python train.py --model="contrastive image-text model" --tokenizer="word" --loss="softmax" --encoder_kernel_size=3 --encoder_widths=[96, 160, 288] --text_encoder_layers=7 --text_encoder_head_dim=32 --residual_init="none" --beta2=0.99 --grad_clip=3.0 --decay_fraction=0.4 --final_lr_fraction=0.1
Rows from block 10 of the image encoder, named by matrix and row number. Rows with one number belong to one channel. Each number is 128 + 24 x the weight over the matrix's rms, rounded and kept within 0 to 255. All counts start at 0. Numbers have three digits each.
# sq0: squeeze pointwise conv (encoder.blocks.10.sq.0.weight, 40x160x1x1), inputs 108-159
# e30: expand 3x3 conv (encoder.blocks.10.e3.0.weight, 80x40x3x3, transposed), outputs 14-20, a 3x3 kernel for each
sq0.0:103099122140145119122103132134125127154129130122158123105118117122133087110122148106150124161124106121127122119112104110113116108140127144134148153110144069
e30.0:059094130130122177120132119119100157104128123114107142131134180054141118169143147075100058128103138136107086112093113148144085173153119080094092076137149154097145099096158118138032082107104
sq0.1:133126134124070140111145134152098120122126094133122113145108177114103099115139123135103121123113120115110106150129125152138175126135128131131110133153127163
e30.1:082139171155158188155145126133124121146166135161139131141131132103129083175130120089140118128115129112135128097124123121064070139112122098118137106139154134148125115095131137147121092115155
sq0.2:073144132144145117152116119126104098140115121103192167098145111137126086110127136116116103153145055096119149106134149138148116110146131147142131146147120104
e30.2:117124131140110172128131109079086132137123100146112116120134146081113107143112117102139141127127161118136090114124136124147143171106105114141142128132167137123148153105142139107076133096130
sq0.3:101114116139138127140134130127139131079146148140129116153136132125119142099143130133137104149108128143126122118118130150134137149111104126098097102113104143
e30.3:142108114131145121111139112092136134115161129115109096119121063168152097162129109140144119099139087124132127117164146127104142124120141137092107156110099135115056100117136122153173119118127
sq0.4:122121112136120177095182088125121141109072133143093086151083165099088111135154128169117108101119113092123108154121136162117134134095155114122122134162138118
e30.4:198151122163103091122089106153160161125133105118103114130124120155113139121109108112097137088123146140131170124139128135117124089120129115104145101109109125126149112157132120175121177147096
sq0.5:109117136160146094145128137128122119120103103088122117114155134091133116145104173158105125117111117130121148102125125106145122130147133116128120118136160145
e30.5:118125196175147152142120113193167123136153147102079114133123113104155085135100120075121161142159177106171142096066088158152134161147148068123112162139124127141090162110099122113116122097150
sq0.6:097146133107118123102124121108117103112156117150106149122142153109162120122139137121077170129089137142120129098136108155125164157108122109117129163102121119
e30.6:111110092102095115123110139117151182124121105115120113095138159086129166113146118147128131116112146190131143130155167111134145106085132090109112095131147118124150111119159141151100145151115
sq0.7:129130096130136111126146108124129125125155115147141133140099134120112086129136124117130097116093123123157149129139108167118150141080137116098139134130172157
e30.7:065100134127139165138142118129108115106121176118112182159161114110139108167149138066104085117106113095145130098108093126104066155135144114115115159130109182122116120120154084114143109117133
sq0.8:165088133157122106118141159157150144124147091163093124151156099109161179140125104192100120108140163134145162169108174096121130154169124099134084113132144140
e30.8:160131128138148097131126085108160146116161116119103074117110055179148120154110093149132120107139119106105128116110095169143119134123113142128108173139118136107067090115148092126192097115120
sq0.9:128124100110076130131128132172133138129098116146093124139132147155129146097168181140130138116132096110113127115100132126137116108153131092126111139104148159
e30.9:158132145128163115115118138109128143124172147114101100140143112163135099141124131129119122087134105089121117079114109164128130148126145123135114160161093151132108116119144116101179082113138
sq0.10:073143125125097120160106116151159140152090149087123110087136158146126093106165147129139156120123122112150111102096086145153117099118134093114127149135155161
e30.10:132113131122154155140116151110138171124119138121115123112125136109150105143137118147129121111108147147132110118164174093118137137130116106110118125165137135121126122135110177123121096106142
sq0.11:159131105055137120141141138129156098139157138134154144111108124147133128101125088122128141073169124162128113161102161128093130131162121158174132146099065087
e30.11:080112162151120155143102104169136112131129122094078116125097132118130134132102131079111097116142139068169121108099114146162110135165130110150106148107122128118106175129135145141145135109176
sq0.12:156097068084107166118129129106129112128164127133117154150080098134118109119099113072150140076123103158132132168100135150129133101145128140133137165060111108
e30.12:086116134148164163154159121140080099126127150147135141116087130142069101151115131110122061078143067055111082113142146110121118121153102123135106164061127136119102153110138138127159141123170
sq0.13:150129124123135120105086149107123115166153086100113101091121111171171081162154114116188191121104118158150159127122119108137130113091123083078163143103162093
e30.13:085099120111109156144146112105131152120150140151131132136134116112136110156108145119147087144106134179130081163128166133122134129096108115125093127159145161144144127113151137142120107139127
sq0.14:125091080153107140136137140122128164069122138130122134160127147097098133137091101174123078101137175073131138147099131142093143159119147118121070082134142134
e30.14:157125114178140093141111118094110129126144133132084111135107073154131060181144117136121131102144097119097142089140142136127100153127119126133144164145093136135106121128114123121159075128155
sq0.15:123132110162143156102161121161101138126135145139102128128101116118128114132134137145115123147087116102096110172119141128137154099109114118102135129121173140
e30.15:136146121131137120156157126129122115087078113126131151166164139139134133109112118120148110101113134114125108117097075173135112138114103132111084120073073099092102091118169094114137144116105
sq0.16:148137104137157109096124157137112140102164133157130164122137117112155094115116128101127138144102117164089154153103108144133111149110139110126147153095118122
e30.16:181136091159110084119109119130128169114168092119095082144104116143148143131121136137128135132154133163113120143164140146144140128131124116153122103173149139151152104137134151164119146138125
sq0.17:132146112138136105121121118109108118095140113156104125128133132105102124120072087169139105114105147114135155139115101146124139136083152087134112095096126142
e30.17:128134160183126146149127093166134138122124135131105138137120114116166122140126127093112114144136145120146149083076084127116107171155143092117105136152116145129117138142108099150092128118140
sq0.18:086149127123114092115104112138120112149103141109148121098143116131164111146170129109103140168130075109119146083146112087159118127116117107127127147117125116
e30.18:095096082099123122128119124086114142134135135154160164139152158057125130112135131123148112149136137156114125116142177094091142122100139116126147069125180096102163101120154153121103145126091
sq0.19:118139158155107136128125094139096145157092139136140095126126112113082142117161132133086124129115100095089091132122129141137114088150101105108135156133124130
e30.19:111137118091130142156165139133142157144114136115131147148159144149131154113130145086098079107137126127097115122137087154119117134137159125116102110111134119119142074111192114116135174129072
sq0.20:142105124124113144129131121136132151103137111139133164149106130093109163121140141132101093127136134121115150126129136134134113155139111120160093133087105112
e30.20:178142099155103083110105100126139147139171093112087118161100080185156149138119146094112127094142125139120151122164129135134095119119142149143126126138118156134136098139151116156134132122118
sq0.21:148154111111122131110158121151137137115128134125119112144086124094091107130125118148084082143143137148119102187092158095116112134104120128105125137128128104
e30.21:167119104115112074131131110133119150097149104110103108139130093169127125141102107115149119085165093126128127131139121127129135123128131135111153119124124146118102096092130083110181129119095
sq0.22:119144129129101148140152113134121138141115122136129152131116119114117104143119133104110128116116119103160129127120136131116130134144148131139138142088117121
e30.22:138128089129106121129130130122114123099140129124122143151127126140135103134143089091133104128148091137150130131164142127149133130122109155122170134123171137155136110082138117088165130132141
sq0.23:130140135140080129101138121151078128139090142122137144135122159106109131125165136152101127118156088099111122141120117169150166128138128127158105154171123156
e30.23:157171137165134140131107137095109100154149142161152124134145116121126116143125085132142156111138132122140135121103140100063085133097093100137147095134176123164162182114144173149126128128155
sq0.24:093147106153158089131070101122114074111146105140130124101137117135131135095128113131116152143123108142125098127096114136119135113151119130147146131112117087
e30.24:099118147128125136149130107165139121115119130099091144160149135121115133119114152060107076137132161116135116115076066162159100170165140110114067116125127154082099077114168131140115134112118
sq0.25:133126128121122149085144131155111136134135144136098127116128166107109108122139150117125149129112128130128110146128123135153131135121126117104127116111097150
e30.25:179162110171096115126089131138122164108149096132132144179110135134152139097127121078093114098126115169096128144160142134142117110116084130142159109148156143140159121134136123133136142133122
sq0.26:106123115151108123167120138117132128057116126137084131144116154104137125091101131161106117150112108119141115110095096146116123135122126072086086143076105140
e30.26:134146103147119113131114149094104136102179117129086084143090098121118085158134079142153131143174116129134121098124134127122127156131117138128139130174144148144116106088132129116176074122158
sq0.27:084113143152139096135120087115102103147115132102150090108120133142106129116159153141115132152141080084097106101107146117124111090125106106124110143146128091
e30.27:074104142134120159155134120157145155123134125098092136154165160089143115131133133076101068129113142128146116107078115177166096162156145089106083092125124136109118098093152125131088116085109
sq0.28:151143106146117156089139123147115115134122135134127097155092152116108145109137168120135125084107115157105105162083157128143139115123112106089112112093135161
e30.28:138127148126134125155133141135136128132117178095119183144139076179143103147122125093109113092121124083109115071088089160139136152139137117132102172125091139126092137129123075098188100125147
sq0.29:116127105129090119134137139107090089146081107105086107109124143137136062139137131102147190131116103117126130092148070123158110112121137076108111148120152118
e30.29:121106130140112160132083120132124147096142126121112108101120116045139110169096124118135123154090159167135134125102136121094089155118112056106124075148162156126178133113136143131087083114133
sq0.30:123132121158126097116145143135097136129106168152119129138125131137118148113182173101137166155146112119116137111110148135149135125146132085130102132103131126
e30.30:144131111132129134108115139106140171112170126121107045123119121120120115158122111133134107115116115147122109121128136152127137171154147122127115115138129104121124110114136140136152117125112
sq0.31:106141142115108145121155073136129137126120145123113113142107128109084119136108126122115063115084123107125103146142099140104162115073148130130129113169125133
e30.31:177142136145129089138094135109111159132134142152148162136127129127143113108117122128119134099117133151146149141170142097121143098083139130097139108112125138118124116123120150126115161124124
sq0.32:132102137136124140120133123157109115163094135117121109140081126130111136108162155136110121123116099134130112142074145135160126133139131137128139136121142140
e30.32:152128119125126121172149122142156155125097120086100150126151132152166164097122157110119131108130147140118111148130110163147125117129122113113083122120070147119100098146170117143129155138113
sq0.33:130115102098131136147099116102141114109151128121137149115106096091102127137111118111113079119172143127109112128093132124124094146114129154181106146149133100
e30.33:083100149172127174156114103169152094146147169105054145140134134121108082152113155052116127136126146071152144092118099145145100141151127095114117167116116174136075136107126137145129115119157
sq0.34:152104119112110115101138140144113115096138142141137133125122132147146098145101108112121145130108106136125125147110097149141156141096150113140121111142120114
e30.34:099108123176147140120127101149113113126182193119090134156134098105131066175146125089137103103123105096166145107114123125127091161147143115118102162132110151133095149108144115151154081104147
sq0.35:131142106124116125122113118121143140098156109126108122130131149148118118097113108119143129123129145147093111120108143137154131146120123091132113103135130161
e30.35:146133134175143121133106116126152120127141149103101166143108060183145107132131154104118131103126152134104143094132115113109088143121116114150117158159097174158119145152120136159137113160148
sq0.36:137127099132126120103136098138132109124144086159105112104104125099142077141138130107126137083091105160120113134156151097133117126121117146135131125132125127
e30.36:153133134127125123120088155094130082122124130137160128093156151101103121109085112142146134132106089127107139161152133107145157095094120134148168083105138097104157115125146139114156179125130
sq0.37:139108087127087163092146184097145146133133135135140170127132105144119142139103138122128139110179117111139185137135095146154106140126155146144122160147146123
e30.37:139094116141132106131148126109119122149142096125124101098127106122092095153135106155154111123148102124155124138132177131127151124099093132109112130087120130107116155119128165131142164143171
sq0.38:137104144117120128104104144145102130094138107157100117144097136116113065118140123114147088139082129148118138175128108136123151114067119105069158110111152122
e30.38:194146154153141080154114115113132124107162105123124113172142118154133135120104116153160136097132089115108133108124135147141159092118108146135136133145125140116115123117106151117163137151138
sq0.39:146138132130132153099127102103110149093149118146147149165116136130152164126132080108105137098143135174112095157126183135099134123144106152154123106114084126
e30.39:137151131135147152140159099141138121148142119102109147146124086188128125118117125107132070099136100109103107095118083133101088123128168147123052145083105127122088067108183104155151123114111